Weights of a small image classifier.
Training: muon at rate 0.0038, 27700 steps, batches of 384, held-out accuracy 100%.
Data: trained on streak pictures of flow and ridge fields, 195000 training examples, 54.5 epochs.
Rows from block 6 of a small image classifier, named by matrix and row number. Rows with one number belong to one neuron. Each number is 200 + 40 x the weight over its row's rms, rounded and kept within 0 to 999. All counts start at 0.
After each neuron's rows are labels from the 100 images, of 14848, where the neuron reaches its highest value: "strongest on" is what is common among them. Only what is clearly more common there than usual is listed. The data: streak pictures of flow and ridge fields. In brackets: how many of the 100, against the usual share in percent.
# fc1: MLP up (model.blocks.6.mlp.fc1.weight, 512x256), inputs 128-191
# fc2: MLP down (model.blocks.6.mlp.fc2.weight, 256x512, transposed), outputs 128-191

fc1.351,203,201,198,139,188,190,147,185,185,184,223,202,147,215,196,229,204,213,195,213,255,166,189,228,214,232,138,253,191,208,196,266,222,195,210,176,150,170,241,238,202,209,243,226,200,136,159,222,164,191,168,205,140,171,217,202,178,222,200,245,239,179,247,152
fc2.351,245,240,197,193,162,208,160,187,258,187,123,201,284,241,183,206,260,216,256,141,241,170,219,240,183,183,210,226,233,233,185,273,223,130,231,153,205,280,188,188,238,157,256,165,204,190,181,164,199,207,193,263,200,203,217,143,149,204,215,217,289,230,209,158
strongest on: turbulent (100 vs 10)

fc1.497,209,199,164,146,201,203,220,242,105,167,198,252,221,211,151,157,135,224,225,172,211,203,176,217,152,245,235,192,269,199,199,186,179,224,117,201,166,154,174,223,223,197,221,100,156,204,189,181,233,185,221,157,221,229,263,157,240,211,188,190,264,205,238,188
fc2.497,227,157,209,214,123,207,224,217,196,175,144,216,179,221,172,214,202,268,216,235,225,189,262,248,202,183,186,189,220,193,237,264,197,171,213,184,198,177,201,243,186,259,138,215,183,259,144,195,204,205,215,273,207,160,213,333,206,209,127,238,230,179,184,146
strongest on: spiral (55 vs 10.5)

fc1.51,208,175,202,206,221,232,135,249,216,248,219,245,137,181,189,265,194,217,162,222,173,225,201,210,241,159,258,210,260,250,221,217,242,198,153,234,244,188,260,195,100,213,208,158,216,252,118,108,164,236,101,153,203,228,157,238,170,292,185,171,207,212,177,165
fc2.51,142,219,214,249,224,255,257,144,200,183,159,216,180,213,184,131,187,176,157,157,187,214,219,205,220,166,157,181,168,207,201,245,175,249,254,179,212,242,197,211,105,182,197,269,192,242,158,239,191,188,179,238,208,144,159,175,304,143,234,203,186,245,252,247
strongest on: waves (50 vs 10)

fc1.68,168,150,146,183,198,251,199,205,232,191,225,231,202,151,228,288,230,192,205,151,220,205,156,133,190,181,203,160,151,171,176,168,208,232,234,246,185,206,172,172,193,212,192,238,177,110,193,283,336,183,240,232,173,213,227,194,200,219,153,126,206,164,153,214
fc2.68,302,190,160,168,196,213,215,192,224,238,193,134,199,230,205,228,216,170,188,242,202,228,223,144,141,200,228,206,173,243,175,243,195,207,163,244,168,182,194,215,180,165,165,202,170,210,191,177,173,159,209,175,217,157,109,265,163,171,159,220,192,127,188,208
strongest on: pair of whorls (55 vs 10)

fc1.328,256,219,208,223,136,192,229,181,263,155,176,202,195,206,202,170,214,209,267,163,181,224,284,181,181,173,263,184,215,189,241,189,177,262,237,201,241,168,251,190,182,193,208,173,223,197,284,238,170,184,232,206,167,217,240,186,153,174,186,232,159,209,253,220
fc2.328,246,241,191,212,202,302,230,185,175,263,196,171,203,275,210,175,232,185,178,162,196,160,256,326,239,144,151,145,206,240,282,250,178,191,174,223,189,229,213,215,242,256,144,136,245,172,195,223,139,154,195,241,211,178,168,281,163,209,177,196,205,158,216,179
strongest on: pair of whorls (37 vs 10)

fc1.484,205,176,173,161,122,190,245,214,156,157,193,188,152,199,263,235,162,178,198,119,256,210,220,168,301,185,200,199,264,178,193,101,226,212,211,166,197,256,227,172,237,182,220,197,199,150,167,186,135,206,210,213,149,153,219,194,236,149,166,172,230,183,208,251
fc2.484,187,166,229,213,225,203,282,180,211,203,241,197,168,206,185,200,247,164,181,230,222,155,262,256,160,186,213,170,184,158,225,229,177,165,165,161,207,192,215,199,167,154,206,242,235,220,186,231,166,174,217,182,188,236,169,129,239,170,194,239,222,184,209,217
strongest on: pair of whorls (40 vs 10)

fc1.371,179,203,188,212,78,245,212,182,282,245,120,187,202,175,186,189,173,209,201,263,183,217,144,196,183,123,210,134,276,219,192,79,146,259,143,206,182,181,197,137,215,150,164,171,173,181,214,181,208,87,185,182,230,152,172,141,175,184,191,211,207,204,220,236
fc2.371,245,203,152,227,199,117,190,216,200,167,239,241,191,129,293,198,214,216,217,212,168,143,221,153,194,168,208,215,181,195,234,146,275,160,104,210,238,161,250,174,129,215,197,106,227,178,215,170,275,181,172,178,227,182,168,186,151,207,210,155,231,251,156,192
strongest on: waves (33 vs 10)

fc1.332,205,193,201,224,244,192,187,133,233,168,223,240,238,200,145,246,202,198,181,204,235,167,178,270,184,146,173,163,248,178,207,175,229,218,232,105,168,185,221,155,191,218,217,216,180,159,192,142,212,218,169,241,111,183,133,174,150,258,244,307,152,201,181,261
fc2.332,179,120,130,206,197,168,270,203,194,187,156,246,201,183,183,185,176,179,259,203,258,188,243,187,151,182,206,259,214,193,236,205,269,227,205,240,208,198,203,191,184,167,188,228,161,189,249,245,268,202,197,224,202,196,241,300,185,148,120,171,233,135,151,260
strongest on: source (94 vs 9.6)

fc1.376,234,171,203,168,166,217,135,246,217,215,198,175,157,250,200,221,214,132,217,306,289,213,216,221,178,187,134,159,164,223,215,97,244,204,173,220,186,218,157,162,278,180,297,239,227,140,237,277,207,141,239,171,222,207,172,199,238,206,242,261,146,190,172,175
fc2.376,287,219,163,207,136,158,97,183,170,193,251,153,241,141,147,241,336,160,226,216,182,251,214,245,216,220,217,198,233,212,159,201,198,170,227,169,258,166,165,203,216,221,246,194,219,232,208,186,233,201,200,207,194,237,174,164,205,186,203,195,266,204,218,202
strongest on: saddle (98 vs 10.1)

fc1.200,240,177,215,160,191,199,237,151,168,173,233,230,158,225,182,188,150,178,189,186,106,252,182,279,232,163,240,255,193,218,119,153,244,228,221,181,211,215,231,291,153,198,206,178,135,202,232,287,194,155,155,108,162,168,162,204,140,211,190,291,229,232,221,209
fc2.200,190,203,234,129,198,212,189,201,266,196,266,198,149,219,226,232,186,199,279,136,193,243,204,191,233,106,215,161,216,157,188,170,266,207,175,156,242,222,222,146,211,220,309,163,167,238,220,201,119,137,264,264,235,182,202,103,221,182,191,156,173,267,166,199
strongest on: pair of whorls (32 vs 10)

fc1.148,204,174,172,216,167,199,163,135,196,240,216,176,122,258,136,199,187,108,189,231,214,234,216,226,180,175,202,99,184,216,245,181,156,199,221,194,185,222,232,225,56,221,199,206,119,233,206,166,244,211,203,184,225,207,206,192,169,243,209,176,237,199,224,207
fc2.148,199,163,266,238,138,167,189,183,141,217,167,187,211,248,172,220,188,239,141,193,217,213,209,150,231,186,218,207,210,268,311,213,253,212,161,102,210,285,222,211,166,248,175,174,270,331,254,213,191,205,229,176,168,232,257,195,244,139,173,180,219,173,161,220
strongest on: source (95 vs 9.6)

fc1.5,221,213,242,214,190,212,217,163,221,88,123,129,279,182,162,175,175,160,216,180,236,244,139,207,164,225,203,198,221,162,190,162,228,237,140,197,270,219,180,175,322,226,114,116,233,221,187,211,197,216,251,255,189,243,143,166,221,191,189,169,132,188,168,162
fc2.5,180,194,187,174,220,185,171,157,180,188,113,150,228,183,191,179,176,208,201,134,211,131,186,201,204,155,156,197,195,161,139,205,251,178,214,202,184,254,141,245,167,151,206,102,175,207,162,247,199,185,247,263,207,152,173,233,213,214,180,188,231,198,219,236
strongest on: saddle (99 vs 10.1)

fc1.242,200,203,169,236,248,204,224,157,92,203,156,233,202,309,215,243,207,139,181,182,184,182,184,193,146,239,220,226,167,228,232,239,300,202,166,147,235,224,264,220,232,241,232,183,239,185,175,202,186,216,194,271,190,255,130,200,228,240,226,227,73,196,171,177
fc2.242,118,144,127,184,188,209,251,206,177,246,211,179,257,178,200,232,211,250,182,102,165,228,204,169,146,187,165,191,189,223,198,181,217,203,203,200,221,170,157,190,185,241,179,160,241,192,160,137,238,219,223,220,199,206,227,240,188,199,242,176,148,156,207,214
strongest on: saddle (100 vs 10.1)

fc1.498,179,215,177,190,156,231,206,181,283,194,236,193,151,182,286,296,232,173,205,236,135,269,205,134,205,238,199,208,209,182,197,196,259,197,265,202,185,158,164,199,210,157,226,193,136,181,163,183,282,270,230,251,269,237,205,155,204,244,156,142,205,204,180,239
fc2.498,214,203,284,159,254,260,184,174,187,233,163,223,172,186,200,178,257,217,227,239,201,159,191,185,162,202,149,76,245,213,263,290,236,213,156,187,178,107,242,184,298,138,222,256,167,176,190,232,224,148,186,197,227,228,176,204,215,218,187,257,197,182,286,296
strongest on: pair of whorls (88 vs 10)

fc1.412,238,200,143,250,212,142,278,245,181,156,213,208,83,196,273,193,126,161,298,206,162,241,215,174,193,220,240,216,302,273,231,251,179,194,212,244,251,245,228,159,163,181,157,121,168,147,167,183,234,130,258,158,194,89,222,152,227,171,170,236,165,143,209,245
fc2.412,245,253,276,145,282,270,200,173,112,242,190,199,172,252,218,176,202,192,247,142,224,117,284,223,157,181,236,273,220,237,264,282,160,114,184,264,215,176,221,229,189,220,183,147,223,198,189,171,176,135,190,177,221,207,197,235,195,225,204,191,187,192,101,195
strongest on: pair of whorls (99 vs 10)

fc1.263,215,201,189,181,283,200,189,115,196,126,220,207,247,228,211,130,243,196,244,231,154,156,200,220,189,226,200,200,270,64,190,238,219,251,169,223,210,193,201,182,229,217,220,211,117,168,174,193,189,139,205,205,249,241,235,207,192,167,217,180,156,183,181,223
fc2.263,255,142,209,190,185,94,226,229,154,190,153,246,176,240,176,188,171,177,155,211,253,235,178,211,236,130,182,202,224,183,252,158,216,211,208,107,245,147,199,209,218,171,240,181,209,148,206,223,132,183,140,162,149,177,205,109,177,179,230,237,181,205,205,244
strongest on: source (97 vs 9.6)

fc1.74,213,138,215,170,157,230,170,200,259,196,234,138,162,194,233,140,249,169,218,272,226,285,164,216,205,199,168,187,191,251,152,272,199,215,145,170,236,174,109,183,177,121,208,154,176,211,193,195,193,195,239,51,254,184,167,168,212,152,156,250,190,199,191,242
fc2.74,178,244,143,165,168,201,234,221,237,251,195,217,241,77,223,253,288,239,276,264,154,212,249,189,166,202,200,193,225,178,210,190,219,189,231,276,249,175,134,212,172,300,216,151,254,197,210,153,201,186,185,201,210,205,223,290,198,196,248,184,171,171,230,193
strongest on: saddle (42 vs 10.1)

fc1.447,174,186,270,202,203,244,232,302,248,135,256,180,198,152,194,260,208,223,214,211,218,169,240,222,226,279,236,121,202,208,189,200,223,250,120,178,317,175,196,186,174,251,298,244,178,152,164,280,137,164,200,199,132,220,216,227,184,242,167,118,195,170,214,183
fc2.447,267,202,164,203,251,184,161,175,148,273,241,176,152,205,148,204,180,117,224,164,193,316,190,312,219,238,164,157,186,111,243,247,262,214,200,184,167,180,211,199,247,117,228,255,222,161,217,164,127,238,212,231,234,230,205,133,247,184,159,241,146,337,251,235
strongest on: saddle (49 vs 10.1)

fc1.202,207,177,238,197,203,246,275,145,98,217,203,206,214,224,123,182,182,234,185,218,203,164,197,226,196,233,190,238,246,219,194,234,279,167,159,128,151,224,211,192,146,236,195,179,310,212,186,179,222,184,219,303,220,252,159,194,204,233,188,147,113,201,229,180
fc2.202,233,169,101,210,223,205,213,213,201,277,172,166,255,169,153,201,153,182,189,206,165,154,218,263,191,220,231,228,203,212,228,234,221,240,200,269,267,185,213,212,132,236,231,301,320,204,174,178,272,225,259,224,201,232,240,241,243,229,196,168,127,231,203,191
strongest on: saddle (100 vs 10.1)

fc1.227,193,167,205,211,160,237,258,147,203,311,205,251,254,252,150,217,234,246,200,231,272,206,189,233,184,233,231,200,222,218,186,182,206,122,310,176,226,184,147,207,183,165,171,232,210,165,147,140,157,206,239,157,192,197,224,209,184,192,262,166,156,163,196,129
fc2.227,219,231,235,226,159,295,210,104,258,198,267,104,162,209,268,165,235,197,208,223,194,173,267,173,226,173,211,220,205,204,256,204,131,259,132,226,141,225,263,213,176,165,225,153,170,202,168,200,250,219,202,196,188,192,214,191,136,224,167,192,142,191,183,147
strongest on: spiral (63 vs 10.5)

fc1.116,226,192,236,235,200,154,204,253,108,241,252,200,225,193,206,240,173,255,151,255,205,186,207,163,185,212,253,147,112,175,203,250,216,195,205,88,189,148,165,181,214,217,253,177,245,187,215,162,185,168,207,162,228,175,184,153,197,263,272,156,178,249,224,178
fc2.116,205,241,144,220,166,231,161,199,148,216,255,149,178,216,183,137,198,214,170,151,234,168,271,126,174,95,211,226,273,137,184,250,89,205,263,153,161,206,191,219,204,264,149,212,149,175,209,290,218,201,190,173,201,246,215,173,205,143,159,157,209,182,265,203
strongest on: source (100 vs 9.6)

fc1.386,200,183,258,126,150,205,235,221,175,180,188,174,192,213,133,195,138,214,226,151,212,235,222,168,214,125,225,181,203,211,247,201,255,220,209,211,276,183,256,210,143,212,243,184,247,222,175,166,147,168,137,180,238,170,246,173,195,166,228,207,182,231,201,160
fc2.386,191,164,181,304,185,168,201,190,177,153,229,224,226,217,238,137,194,212,204,162,230,259,247,136,229,164,156,171,186,189,219,157,182,232,227,175,224,229,110,151,160,279,200,126,183,187,138,170,156,174,151,254,215,221,200,211,264,193,169,166,198,200,113,139
strongest on: turbulent (34 vs 10); waves (26 vs 10)